{
  "model": "audio captioner",
  "dataset": "synthesised imitations of 52 everyday sounds, one a clip",
  "train_examples": 39062,
  "n_mels": 64,
  "hop_length": 320,
  "input": "log_mel",
  "spec_augment": true,
  "win_length": 512,
  "tokenizer": "char",
  "vocab_size": 31,
  "encoder_arch": "vit",
  "encoder_norm": "layernorm",
  "encoder_norm_position": "pre",
  "encoder_activation": "geglu",
  "encoder_mlp_ratio": 3,
  "encoder_head_dim": 16,
  "encoder_fused_qkv": false,
  "encoder_bias": "all",
  "encoder_qk_norm": true,
  "encoder_parallel_block": false,
  "encoder_dropout": 0.1,
  "encoder_inner_norm": false,
  "encoder_patch_size": [16, 4],
  "encoder_layers": 6,
  "encoder_width": 192,
  "encoder_positions": "learned",
  "fusion": "cross_attention",
  "label_smoothing": 0.1,
  "decoder_width": 256,
  "decoder_layers": 7,
  "decoder_norm": "layernorm",
  "decoder_norm_position": "pre",
  "decoder_activation": "gelu",
  "decoder_mlp_ratio": 2,
  "decoder_head_dim": 32,
  "decoder_fused_qkv": false,
  "decoder_bias": "all",
  "decoder_qk_norm": false,
  "decoder_parallel_block": false,
  "decoder_inner_norm": false,
  "decoder_positions": "sincos",
  "decoder_cross_attention_every": 2,
  "decoder_tie_embeddings": false,
  "init": "orthogonal",
  "residual_init": "zero_last",
  "optimizer": "muon",
  "muon_scale": "original",
  "learning_rate": 0.016,
  "momentum": 0.85,
  "nesterov": true,
  "orthogonalizer": "polar_express",
  "adamw_lr_other_params": 0.0028,
  "max_steps": 5300,
  "batch_size": 192,
  "epochs": 26.1,
  "lr_schedule": "cosine",
  "final_lr_fraction": 0.1,
  "warmup_steps": 100,
  "weight_decay": 0.03,
  "adamw_weight_decay_other_params": 0.05
}
Rows from block 2 of the audio encoder of a small audio captioner, named by matrix and row number. Rows with one number belong to one neuron. Each number is 200 + 30 x the weight over its row's rms, rounded and kept within 0 to 999. All counts start at 0.
After each neuron's rows are labels from the 100 clips, of 14976, where the neuron reaches its largest size: "top examples" is what is common among them. Only what is clearly more common there than usual is listed. The data: synthesised imitations of 52 everyday sounds, one a clip. In brackets: how many of the 100.
# gate: MLP gate (encoder.blocks.2.mlp.gate.weight, 576x192), inputs 64-127
# fc1: MLP up (encoder.blocks.2.mlp.fc1.weight, 576x192), inputs 64-127
# fc2: MLP down (encoder.blocks.2.mlp.fc2.weight, 192x576, transposed), outputs 64-127

gate.506,213,160,205,194,200,214,220,170,214,195,178,216,212,227,195,231,248,215,193,194,217,191,203,163,168,227,217,185,242,164,135,189,132,173,205,231,245,188,216,188,135,172,223,244,140,160,212,184,173,153,240,236,215,210,212,149,198,218,157,216,242,227,208,230
fc1.506,213,225,205,178,195,215,207,206,218,221,224,174,168,167,253,199,236,197,190,199,225,188,216,186,229,221,173,179,211,190,99,170,204,179,180,206,244,186,231,204,214,154,217,217,167,141,155,188,205,184,203,228,203,181,198,186,197,211,181,207,214,187,195,214
fc2.506,222,171,193,175,182,187,201,230,176,200,220,150,220,182,175,227,184,187,239,206,261,212,248,243,184,159,180,192,219,179,151,248,143,206,217,161,215,220,230,195,202,242,147,215,209,179,182,205,166,205,196,183,229,180,194,231,127,236,225,169,189,236,233,214
top examples: thin (high-pass) (36); coin spinning (34)

gate.160,219,274,201,223,241,228,170,208,172,200,196,194,171,208,220,156,214,203,165,231,218,210,155,184,158,190,210,202,174,146,179,215,225,171,193,159,227,207,181,185,195,184,162,220,196,155,212,189,141,243,202,226,168,157,209,246,214,158,142,190,227,203,187,223
fc1.160,197,179,174,155,222,173,184,198,181,172,176,192,161,168,189,188,163,215,156,210,193,195,210,220,210,220,210,218,147,219,226,168,190,228,235,225,209,180,203,243,194,241,207,193,199,240,155,246,264,234,155,189,189,210,260,228,236,181,216,235,228,197,190,224
fc2.160,200,215,171,229,211,211,214,165,179,252,201,232,209,155,221,197,198,220,183,224,249,164,212,164,177,132,226,181,208,227,204,222,280,190,179,210,199,178,217,145,158,235,188,219,203,215,169,215,147,190,227,168,244,161,205,231,216,121,206,255,257,218,172,183
top examples: thin (high-pass) (74); nature (31)

gate.202,140,228,195,273,172,212,164,185,188,257,249,173,217,232,167,182,181,188,246,241,166,199,199,171,224,226,162,186,198,151,149,233,258,212,175,220,182,241,183,194,198,207,181,165,171,186,253,213,197,235,211,205,191,204,179,158,250,228,199,207,195,241,147,186
fc1.202,183,240,227,219,178,206,169,280,235,212,188,169,169,184,204,180,196,161,190,204,133,224,226,273,216,240,230,219,205,182,174,252,176,165,178,180,197,176,203,192,212,163,220,251,190,182,195,222,178,230,217,193,179,198,242,203,216,226,169,229,242,273,167,218
fc2.202,180,226,176,190,157,285,206,219,232,193,173,203,148,212,183,203,201,157,234,246,221,173,202,225,188,185,152,187,178,168,165,186,182,188,186,215,162,201,181,234,197,160,212,217,221,185,179,147,211,222,184,189,183,215,137,181,176,203,200,226,196,189,233,213
top examples: thin (high-pass) (35)

gate.289,224,188,232,187,196,191,179,225,202,184,212,171,177,226,209,196,215,165,213,162,234,234,204,224,216,187,223,197,231,177,209,211,145,233,178,209,230,184,194,220,194,157,213,219,143,191,222,196,230,188,221,293,163,221,247,166,236,184,205,185,142,205,176,240
fc1.289,163,137,221,203,197,227,205,186,213,209,149,212,201,190,200,220,218,206,241,125,209,217,174,179,187,203,194,187,187,199,132,215,226,192,200,237,187,228,214,200,210,263,234,213,235,202,201,193,209,213,217,188,288,182,227,233,204,191,225,240,188,210,208,161
fc2.289,210,225,162,218,235,188,220,185,217,254,174,186,196,163,216,231,195,231,210,225,165,198,207,228,226,210,186,197,192,171,228,179,168,154,136,191,171,118,185,197,171,201,182,188,232,179,216,170,214,139,167,200,207,198,178,180,171,199,203,196,241,175,174,165
top examples: people (53); snoring (50)

gate.323,193,231,158,183,178,256,211,255,165,202,160,208,235,186,211,194,198,188,209,231,226,204,206,270,247,148,218,151,220,225,182,180,268,195,261,192,207,215,201,184,181,209,156,213,164,222,234,189,203,175,222,233,200,203,179,222,194,200,204,267,184,144,169,198
fc1.323,142,252,175,176,205,253,182,209,243,228,241,232,209,236,211,165,232,173,160,186,171,194,197,232,232,142,186,191,234,126,276,226,176,209,151,222,182,232,234,249,260,205,256,178,159,208,174,183,170,188,187,179,197,213,168,222,202,222,196,213,231,176,206,204
fc2.323,189,242,210,193,221,221,205,267,190,220,151,189,189,214,134,186,229,208,197,190,172,165,194,186,186,181,242,232,190,205,243,218,175,213,202,206,238,179,144,185,179,194,203,169,206,178,191,192,165,231,262,233,234,210,210,254,177,193,198,207,138,210,160,209
top examples: animals (45)

gate.237,151,221,221,168,204,132,161,141,162,207,222,211,198,189,192,187,252,172,253,188,248,245,214,202,164,224,178,191,209,221,249,209,138,204,177,155,175,161,221,217,161,200,248,209,170,215,212,206,231,126,218,263,208,222,208,184,165,178,246,210,202,180,200,184
fc1.237,185,162,220,186,250,254,213,170,185,214,180,259,187,168,187,187,194,214,201,217,174,188,210,216,255,194,198,201,158,170,215,176,292,185,165,218,179,227,165,195,236,178,206,179,159,176,256,183,215,184,185,209,176,210,184,237,190,170,230,220,178,162,215,229
fc2.237,192,201,220,176,194,177,208,198,192,232,230,230,227,248,179,308,205,282,195,161,146,194,177,263,185,179,163,203,194,179,194,267,192,208,208,211,227,123,166,204,251,157,221,213,229,210,193,175,225,243,122,180,167,194,196,221,220,195,215,214,244,208,196,249
top examples: reverberation (83); text has "room" (83); text has "reverberant" (83)

gate.427,233,211,193,241,141,279,164,187,202,223,182,242,172,217,157,206,163,174,206,162,143,300,186,158,197,179,178,176,215,223,239,167,247,162,173,204,165,211,188,226,234,157,174,168,202,134,232,223,210,198,144,190,150,185,194,241,278,186,234,201,207,209,207,274
fc1.427,234,232,178,179,179,169,202,189,181,179,205,188,156,150,147,219,208,203,166,239,180,204,197,185,219,183,216,190,216,201,174,199,202,199,140,191,230,162,259,133,164,211,198,201,181,130,192,187,129,188,204,201,252,208,215,153,159,185,172,168,181,227,166,199
fc2.427,184,190,184,182,244,165,148,228,139,157,183,204,211,251,170,213,233,197,253,213,145,160,229,263,154,171,177,175,182,189,183,247,189,192,234,203,189,160,215,190,208,217,177,163,206,269,201,191,185,231,195,228,185,222,213,193,202,199,209,147,214,170,188,134
top examples: signals (34)

gate.18,195,185,216,181,180,198,195,261,183,181,167,206,179,234,180,203,249,196,200,210,169,173,186,203,255,195,140,191,188,205,204,236,187,179,194,233,205,252,166,200,190,249,193,138,230,215,190,221,242,203,247,260,142,196,131,136,163,186,224,239,181,198,207,194
fc1.18,197,188,175,235,209,236,171,257,238,213,180,159,236,226,183,198,207,185,226,224,229,203,198,221,243,200,148,165,134,211,217,161,156,199,211,239,237,197,198,211,163,179,226,183,210,228,242,234,217,232,186,210,237,159,198,147,183,208,196,179,218,195,232,218
fc2.18,201,188,215,218,165,174,239,205,161,135,182,222,189,203,179,203,208,143,190,207,186,199,190,151,216,203,198,248,208,187,203,250,215,176,206,173,207,260,190,253,163,175,230,153,236,215,168,137,204,192,180,202,192,233,189,188,167,182,206,145,214,200,218,185
top examples: howling (28); crying baby (25)

gate.216,119,167,170,225,214,213,238,175,167,221,166,250,202,209,194,174,258,243,206,261,242,213,199,150,192,258,202,219,206,198,211,225,168,219,181,227,214,182,241,147,216,152,190,196,144,226,195,220,228,228,156,200,181,163,199,143,218,211,202,183,215,214,194,186
fc1.216,239,213,217,202,175,187,226,220,208,194,234,151,255,261,212,207,127,171,200,124,214,225,225,216,207,215,208,183,222,213,200,171,207,197,186,154,204,215,171,201,170,208,201,193,264,210,180,228,210,199,187,184,224,234,194,227,217,198,225,185,182,136,203,202
fc2.216,191,156,187,154,211,218,209,234,214,178,241,247,187,164,230,205,222,231,234,238,182,244,207,184,196,168,192,206,224,227,139,194,201,194,229,193,180,180,238,221,262,186,210,218,190,181,268,194,179,178,228,198,190,178,184,172,251,170,177,210,239,204,176,192
top examples: animals (38); meowing (25)

gate.450,203,212,173,233,209,245,186,219,222,240,206,210,184,176,223,192,199,196,220,190,220,177,151,140,189,212,200,144,223,233,238,187,165,203,190,176,231,206,205,208,197,170,237,251,199,190,242,168,207,225,213,215,183,162,186,216,170,182,175,239,302,220,200,184
fc1.450,201,211,257,169,187,202,195,250,235,196,151,225,215,223,213,168,187,206,236,160,217,231,171,191,219,197,214,202,204,158,194,249,177,162,174,218,198,180,134,198,196,152,204,208,185,166,192,192,186,182,211,193,192,160,193,204,238,193,222,186,194,143,156,196
fc2.450,212,173,205,191,192,192,225,188,217,164,194,187,177,187,196,172,173,232,243,206,180,229,228,243,218,197,218,155,214,193,166,241,196,209,169,177,244,185,229,213,240,206,162,163,213,165,202,216,221,249,239,256,255,147,198,157,231,183,225,146,179,176,179,183
top examples: thin (high-pass) (99); nature (36)

gate.318,191,142,209,187,238,215,206,185,220,237,219,247,170,183,209,148,193,159,190,159,217,221,208,155,211,163,212,193,197,197,205,194,249,223,176,193,209,227,202,236,229,184,158,271,199,159,202,212,198,124,176,207,192,186,210,206,151,205,237,227,246,209,216,180
fc1.318,213,142,193,204,216,243,195,174,224,226,215,196,154,212,231,132,177,167,193,187,222,220,243,186,217,166,207,222,169,164,176,196,172,231,254,162,178,182,203,191,203,248,155,219,213,162,224,188,172,198,177,231,207,220,197,250,178,206,225,226,200,169,226,182
fc2.318,207,201,220,185,205,192,169,239,183,233,229,184,255,255,245,213,239,224,202,180,170,192,223,201,202,231,127,217,192,138,166,174,198,136,225,172,257,212,200,217,231,259,196,187,227,189,189,174,233,203,201,219,141,174,179,224,179,147,170,244,188,206,214,177
top examples: reverberation (66); text has "room" (66); text has "reverberant" (66)

gate.388,169,189,174,190,172,199,175,202,239,131,241,250,175,221,224,127,222,190,212,201,209,229,175,244,192,143,156,245,173,218,225,240,229,194,196,226,201,204,174,189,204,172,189,227,181,209,200,164,164,175,230,142,204,202,214,210,218,215,214,227,192,170,186,222
fc1.388,175,194,182,205,232,219,215,189,225,191,191,167,230,187,205,215,240,238,175,233,196,244,193,176,193,224,190,189,196,219,191,206,169,186,167,195,198,133,214,223,166,153,228,180,226,218,198,227,241,231,197,165,203,219,222,171,198,218,173,233,169,234,184,163
fc2.388,273,157,233,250,146,196,179,222,244,170,225,186,233,182,190,198,163,166,189,223,152,218,229,236,282,200,206,237,177,190,259,204,219,179,209,235,197,197,149,179,168,238,211,202,158,231,239,239,170,126,197,192,216,111,177,220,233,220,183,219,177,156,186,169
top examples: animals (68); reverberation (61); text has "reverberant" (61); crickets (30)

gate.94,204,206,159,178,223,240,206,225,159,245,203,154,180,195,196,220,193,197,205,164,210,206,167,144,191,255,230,146,218,187,171,205,207,276,249,211,206,208,188,229,254,243,202,188,191,173,197,215,137,256,186,225,249,236,191,239,162,236,175,220,179,210,214,212
fc1.94,232,206,194,181,213,198,157,230,165,195,145,200,207,143,230,227,149,194,233,190,186,209,213,139,200,220,202,165,204,172,186,207,188,216,209,229,233,171,235,236,175,167,233,213,240,198,180,149,176,230,218,239,201,208,141,160,198,232,202,212,222,252,197,220
fc2.94,239,226,182,183,171,185,195,222,198,217,211,216,163,271,209,198,170,189,217,176,163,212,225,194,243,231,202,247,211,170,209,227,181,239,221,189,235,170,179,188,211,239,168,237,152,194,191,213,204,176,231,212,198,200,199,225,234,162,156,202,228,249,176,204
top examples: animals (80); crickets (72)

gate.363,215,160,194,208,166,194,223,176,226,201,213,195,191,206,214,161,171,186,257,259,157,205,227,220,261,238,237,194,194,169,189,217,222,170,246,182,202,199,152,249,186,184,187,215,192,191,223,206,170,183,205,208,163,204,206,177,264,155,206,162,149,148,144,192
fc1.363,201,210,251,255,211,257,179,218,202,231,188,206,200,238,211,250,160,154,177,161,176,172,172,216,167,222,218,185,187,178,215,140,209,172,173,222,182,224,206,190,167,247,162,217,207,255,173,228,190,224,178,204,242,187,223,133,207,171,210,159,159,202,240,187
fc2.363,169,209,182,204,174,213,206,233,203,287,173,167,256,170,206,236,195,194,189,221,198,140,187,192,170,188,233,213,210,186,185,229,200,189,226,199,161,212,149,187,147,221,262,247,154,189,198,211,197,191,212,215,202,184,195,151,171,214,226,196,211,234,181,215
top examples: people (70); chatter (40); muffled (low-pass) (38)

gate.317,136,214,196,193,111,197,174,171,200,186,178,149,234,212,223,207,145,199,204,206,216,212,228,207,195,231,199,183,247,212,191,217,188,186,254,193,184,248,186,199,211,170,208,179,217,176,155,221,203,225,170,240,185,221,115,213,176,247,214,203,223,230,196,187
fc1.317,234,163,194,186,244,241,263,199,200,236,215,250,134,226,188,191,208,210,193,191,213,204,209,181,210,172,234,245,238,146,209,255,236,156,155,217,193,177,222,195,184,255,208,240,197,189,223,134,178,185,172,179,220,140,240,210,158,150,150,227,201,170,204,208
fc2.317,186,227,218,254,204,203,125,222,204,179,216,178,224,155,241,211,187,162,136,157,201,213,173,156,212,165,252,208,213,210,199,228,238,160,201,214,211,163,211,185,208,255,198,223,140,216,224,205,211,190,218,186,213,192,253,217,227,176,168,218,189,217,209,235
top examples: reverberation (70); text has "room" (70); text has "reverberant" (70)

gate.344,220,210,179,153,173,169,214,234,258,198,192,219,243,231,181,166,197,188,193,177,234,180,160,218,169,194,156,221,184,187,145,181,201,229,225,162,187,184,241,238,263,231,198,238,252,246,166,102,195,194,210,215,192,201,237,229,241,165,196,189,212,209,212,212
fc1.344,130,204,202,203,291,213,189,147,207,265,203,149,218,260,183,232,259,181,170,214,158,183,183,158,163,187,194,217,185,198,217,205,187,212,186,164,166,217,190,221,147,183,221,205,193,198,199,202,190,210,237,221,244,169,147,195,191,163,173,198,189,215,186,195
fc2.344,165,195,197,225,225,225,195,165,182,221,169,240,219,195,145,128,243,200,173,168,192,197,187,149,205,181,174,250,212,161,233,229,237,182,136,226,195,206,237,208,210,251,194,229,198,226,242,224,228,229,149,111,184,165,225,151,129,215,209,200,217,170,216,210
top examples: animals (54); crickets (34); siren (25)

gate.383,170,201,180,205,167,216,188,155,151,193,207,165,212,174,190,238,266,195,230,201,211,169,199,209,151,208,181,189,216,183,147,219,193,149,214,187,221,198,212,173,217,185,235,194,240,229,179,169,263,239,214,180,214,191,278,231,200,138,171,233,167,212,169,190
fc1.383,236,185,184,215,227,212,234,216,201,137,216,258,154,219,177,225,191,224,231,171,234,177,184,187,188,157,143,248,187,182,248,200,229,202,217,186,279,251,175,210,165,214,186,185,234,180,232,173,199,169,195,140,197,209,214,215,207,199,202,171,201,176,168,174
fc2.383,215,231,177,204,185,181,179,193,217,228,251,176,206,199,237,215,232,161,205,134,231,251,199,189,192,189,170,233,166,205,239,146,179,225,220,232,214,212,237,218,172,195,219,139,179,164,171,206,189,174,208,183,161,201,224,230,210,230,175,218,194,175,172,148
top examples: people (36); crying baby (35)

gate.322,232,191,184,236,162,214,192,140,186,239,192,141,211,168,150,226,200,191,183,200,207,216,212,192,201,219,220,222,179,225,162,249,164,257,144,205,232,279,178,169,226,228,212,197,186,227,180,259,196,253,209,209,220,260,215,225,220,263,249,219,171,215,221,225
fc1.322,248,161,244,174,170,190,177,175,174,235,149,156,228,202,192,162,220,252,238,176,208,246,234,214,169,178,185,228,179,211,200,205,247,205,193,159,169,189,236,265,176,175,226,219,190,151,219,211,192,198,224,153,223,192,181,227,238,227,160,173,196,155,269,171
fc2.322,187,184,230,201,175,206,210,181,185,231,237,213,242,196,205,253,178,209,168,195,157,225,186,170,207,205,234,222,203,120,183,134,235,187,203,127,190,175,234,213,227,213,238,202,216,223,210,265,217,170,200,147,214,175,185,182,267,190,152,223,220,217,210,205
top examples: people (44); crying baby (26)

gate.342,227,180,241,227,111,164,124,149,179,213,163,207,206,226,225,142,191,224,171,184,184,210,187,186,185,214,206,229,206,186,262,202,218,229,212,191,206,132,248,172,240,233,234,193,185,205,144,202,177,168,219,170,215,165,161,190,181,171,169,238,215,227,178,188
fc1.342,185,186,167,189,222,180,206,228,195,180,181,192,188,218,155,229,258,204,213,214,209,149,224,208,223,226,190,213,156,219,159,218,258,222,235,189,166,252,152,157,247,145,171,218,240,178,205,222,251,182,219,209,176,230,220,262,214,227,232,189,145,189,207,196
fc2.342,185,177,179,217,184,170,230,242,233,180,229,181,221,226,207,252,182,216,138,194,211,173,216,216,182,219,162,224,184,162,201,280,171,162,159,169,205,245,213,189,197,172,167,196,259,178,163,196,154,159,193,208,197,175,198,269,246,208,214,163,173,182,211,222
top examples: reverberation (72); text has "room" (72); text has "reverberant" (72); explosion (29)

gate.261,230,235,192,268,211,174,153,224,174,202,208,200,169,213,220,210,207,195,174,187,201,228,264,179,255,221,183,232,230,178,248,220,164,172,201,220,186,208,151,193,254,121,236,206,200,131,216,265,198,167,216,226,208,169,225,196,247,198,240,198,177,211,212,256
fc1.261,195,228,202,273,245,229,215,220,226,228,192,221,216,174,197,190,219,151,214,175,204,222,220,196,196,228,197,234,250,159,240,220,188,173,234,171,196,131,207,187,240,232,212,215,197,188,248,199,156,147,152,211,166,238,182,200,236,170,245,204,222,186,202,206
fc2.261,164,224,197,158,140,212,164,234,225,214,190,193,120,155,237,197,168,198,210,190,235,199,208,190,218,200,166,194,181,245,190,179,154,216,214,214,205,248,240,219,153,174,159,225,238,197,192,259,196,214,174,224,198,216,191,208,204,186,228,229,200,229,232,216
top examples: sawing (29); drum roll (26)

gate.293,246,201,256,152,194,191,210,291,188,181,197,172,200,212,296,226,171,208,192,253,252,155,215,172,124,214,208,231,130,187,163,206,154,181,149,197,240,177,184,233,224,138,182,224,221,226,180,157,234,201,226,234,186,251,183,169,180,161,209,168,252,161,187,160
fc1.293,169,224,121,166,184,203,145,189,211,193,154,203,149,167,213,231,131,198,181,165,119,195,204,199,210,195,184,220,242,201,227,204,230,181,222,207,207,169,262,224,227,187,196,165,169,143,222,283,187,191,170,176,230,161,251,169,201,196,199,199,181,182,207,215
fc2.293,203,191,162,187,151,234,210,166,256,214,164,240,151,230,194,225,159,238,199,203,177,188,197,249,232,166,208,265,166,212,178,240,192,206,184,246,182,200,210,241,206,207,218,270,218,177,195,196,189,172,153,177,197,196,211,178,156,146,169,206,150,197,164,221
top examples: thin (high-pass) (78); quiet level (76)

gate.41,131,217,194,202,187,170,215,151,148,207,171,138,163,179,163,167,199,221,217,241,181,256,223,180,268,206,180,235,225,226,214,248,140,202,182,219,170,138,165,169,164,156,203,221,170,174,204,245,237,249,196,187,228,243,165,190,261,224,210,254,212,215,217,211
fc1.41,197,233,185,188,174,160,185,154,192,207,189,133,251,211,208,168,236,217,185,200,205,197,161,151,222,259,203,182,254,244,197,216,178,199,210,240,218,205,217,159,221,198,219,162,184,203,166,222,212,228,182,219,195,224,221,199,133,237,178,192,210,169,221,204
fc2.41,233,168,219,168,132,143,241,171,200,197,191,253,255,280,191,147,196,210,226,184,191,114,216,215,186,210,217,231,238,207,230,202,204,212,264,171,203,218,239,122,206,158,194,159,175,225,223,212,187,194,167,239,189,220,209,168,195,240,243,163,208,259,199,197
top examples: sawing (29)

gate.76,170,218,207,196,235,197,152,207,192,163,154,195,207,153,198,219,175,179,175,223,189,245,190,187,193,191,222,129,159,206,216,190,194,209,223,122,241,172,218,232,152,211,255,257,180,169,229,173,213,188,188,189,237,199,167,217,174,210,194,209,224,162,257,200
fc1.76,158,249,208,198,151,196,202,180,223,235,234,208,240,202,203,190,193,238,209,214,133,221,213,210,248,203,212,200,210,223,225,199,205,203,139,237,207,209,204,171,199,203,194,188,129,168,175,130,170,189,189,213,164,199,242,204,213,122,188,157,162,243,206,196
fc2.76,187,245,147,220,198,161,248,239,212,217,193,219,166,181,207,248,219,238,222,197,177,193,218,184,172,215,162,208,181,228,211,199,172,219,205,211,196,131,177,176,135,162,227,228,196,227,214,184,218,212,182,211,240,238,192,178,177,213,190,209,194,241,212,189
top examples: signals (44)

gate.112,231,221,193,194,243,183,215,198,186,231,184,223,193,193,191,97,166,231,200,250,177,159,191,203,169,226,185,169,152,220,212,199,255,185,178,208,232,221,216,198,197,176,201,246,171,234,154,195,221,198,248,188,196,229,257,222,217,195,181,184,202,199,183,169
fc1.112,209,180,149,219,145,216,215,239,238,180,138,124,195,241,213,216,211,173,179,157,241,198,231,174,231,179,187,211,228,222,225,245,182,219,162,258,193,181,147,166,180,196,173,207,185,147,193,215,267,152,180,204,175,165,252,199,238,284,213,184,175,186,223,140
fc2.112,173,180,212,234,202,185,177,263,213,236,188,180,270,198,249,197,217,228,212,121,258,172,182,211,217,217,219,196,205,240,191,224,252,170,201,225,202,193,205,196,195,251,136,204,197,212,181,248,209,217,251,152,273,241,147,179,188,244,176,147,211,137,189,196
top examples: signals (33)

gate.234,174,153,155,147,202,152,195,186,202,223,153,165,228,188,160,144,198,203,179,209,230,169,211,217,189,203,222,208,194,236,242,193,192,223,155,258,159,229,204,194,175,250,176,203,196,277,188,181,244,138,235,202,189,213,190,188,215,224,137,177,153,149,199,207
fc1.234,210,226,177,256,154,208,231,153,187,199,163,217,225,282,191,202,171,224,179,183,199,204,166,200,224,193,235,223,184,274,247,210,198,216,209,174,159,192,133,180,212,236,161,171,149,181,193,229,217,216,146,180,169,213,161,241,212,211,237,180,186,147,209,220
fc2.234,200,164,187,183,243,242,169,296,181,165,209,243,216,239,200,227,217,179,235,212,234,203,237,224,211,238,214,175,256,196,213,266,223,276,181,216,189,148,188,166,211,116,144,176,186,191,204,203,166,203,246,142,210,196,190,185,149,258,187,176,215,177,230,215
top examples: sawing (25)

gate.265,223,225,152,189,193,183,127,162,236,221,190,218,252,211,205,177,202,200,224,214,185,179,201,171,243,222,246,234,180,220,174,210,161,255,272,225,248,188,198,188,206,229,228,217,237,210,217,216,246,171,195,249,197,242,214,192,194,228,259,123,174,197,236,198
fc1.265,214,213,174,224,183,238,186,217,164,157,188,178,204,188,239,157,161,201,168,297,196,169,196,255,200,184,203,165,148,206,175,259,208,186,242,220,183,235,154,259,219,154,208,188,248,183,247,227,202,234,239,200,168,219,133,189,186,180,201,216,194,184,203,190
fc2.265,166,202,132,176,199,239,207,185,208,196,203,123,180,237,208,202,210,264,226,190,226,190,204,218,211,242,255,229,175,196,211,195,172,170,220,173,195,178,180,207,151,190,206,192,242,270,152,247,186,231,220,243,200,199,203,173,205,223,223,191,224,201,183,140
top examples: howling (25)

gate.210,173,165,193,152,210,254,191,241,210,232,227,123,258,186,205,228,201,181,188,165,213,217,192,156,197,209,184,238,217,214,161,202,196,259,182,196,166,198,205,206,192,259,257,218,199,243,158,213,159,232,177,234,220,219,144,166,228,179,212,204,198,126,201,179
fc1.210,214,201,227,98,263,174,203,189,231,208,193,160,256,219,218,225,197,169,214,218,215,178,140,168,237,169,182,188,190,170,210,207,204,154,184,214,237,208,280,220,182,224,223,216,198,198,194,174,185,223,198,206,248,183,199,227,223,201,150,147,228,150,209,242
fc2.210,156,190,212,204,191,213,237,199,182,290,226,220,246,158,171,227,180,226,163,193,174,239,222,201,181,170,218,224,162,197,269,158,171,179,176,186,232,215,234,193,185,204,196,230,272,183,213,175,192,156,197,191,202,218,182,98,194,189,191,211,195,199,188,214
top examples: signals (37); siren (33)

gate.376,181,232,162,224,223,177,185,161,226,233,177,244,228,216,229,168,203,157,129,221,206,147,228,228,166,182,245,240,257,182,206,169,243,211,220,224,225,192,214,217,208,223,203,207,162,205,143,167,221,160,234,178,214,134,231,196,220,203,215,183,182,210,192,215
fc1.376,138,166,166,248,199,181,230,147,225,197,164,221,195,195,208,182,172,193,184,241,166,234,216,227,235,235,282,204,214,187,202,160,195,207,207,249,172,169,191,251,182,166,228,217,138,199,196,190,188,210,199,246,204,194,213,220,215,174,191,193,221,162,182,205
fc2.376,202,190,184,215,216,229,194,168,193,224,213,219,208,179,208,206,203,234,293,262,199,228,201,189,237,201,167,169,200,223,190,177,267,134,214,186,197,240,232,208,230,180,152,187,216,252,210,242,182,236,247,199,190,182,240,245,162,218,221,202,196,210,248,202
top examples: people (42); speech (27)

gate.333,252,211,217,178,152,178,186,200,153,223,189,149,187,119,202,240,144,201,228,193,211,190,190,212,236,197,152,230,192,170,206,213,201,178,173,173,167,202,186,222,227,218,254,224,187,261,211,186,232,224,215,258,200,196,234,178,231,215,176,131,189,223,209,168
fc1.333,173,140,215,268,237,209,152,183,241,229,184,229,199,175,217,190,202,132,156,204,153,193,198,248,239,198,224,188,177,185,228,159,219,227,231,177,240,176,206,144,174,149,120,199,192,152,238,231,230,204,179,188,188,279,207,213,186,187,260,212,252,213,206,230
fc2.333,165,218,189,228,250,191,210,224,167,207,214,111,205,202,196,204,201,195,190,192,179,169,206,223,157,218,203,167,262,256,209,218,216,177,188,216,176,216,177,203,189,241,252,146,180,169,194,207,220,173,145,183,194,199,192,225,210,231,240,200,209,185,198,195
top examples: people (64); chatter (57)

gate.495,162,158,234,193,166,214,149,229,200,205,229,140,176,213,184,205,171,218,216,222,203,210,194,162,182,211,159,201,197,235,170,172,240,189,224,208,220,200,172,267,228,164,145,210,184,219,172,221,248,245,236,236,149,220,119,179,247,181,159,169,228,233,196,214
fc1.495,229,202,150,172,204,232,206,230,208,209,128,232,203,205,224,227,187,203,177,186,191,217,235,221,207,218,204,229,213,240,196,209,188,195,193,190,177,240,232,176,209,293,201,225,204,205,181,139,153,197,174,232,253,166,285,185,238,208,248,154,160,152,218,156
fc2.495,225,215,178,240,177,231,233,239,166,167,202,143,237,202,195,220,251,206,254,177,154,170,212,225,219,198,220,193,246,156,191,231,219,196,189,185,236,180,187,249,151,185,180,170,169,163,139,187,199,213,218,228,186,259,213,204,203,168,183,177,213,207,160,172
top examples: people (36); applause (32)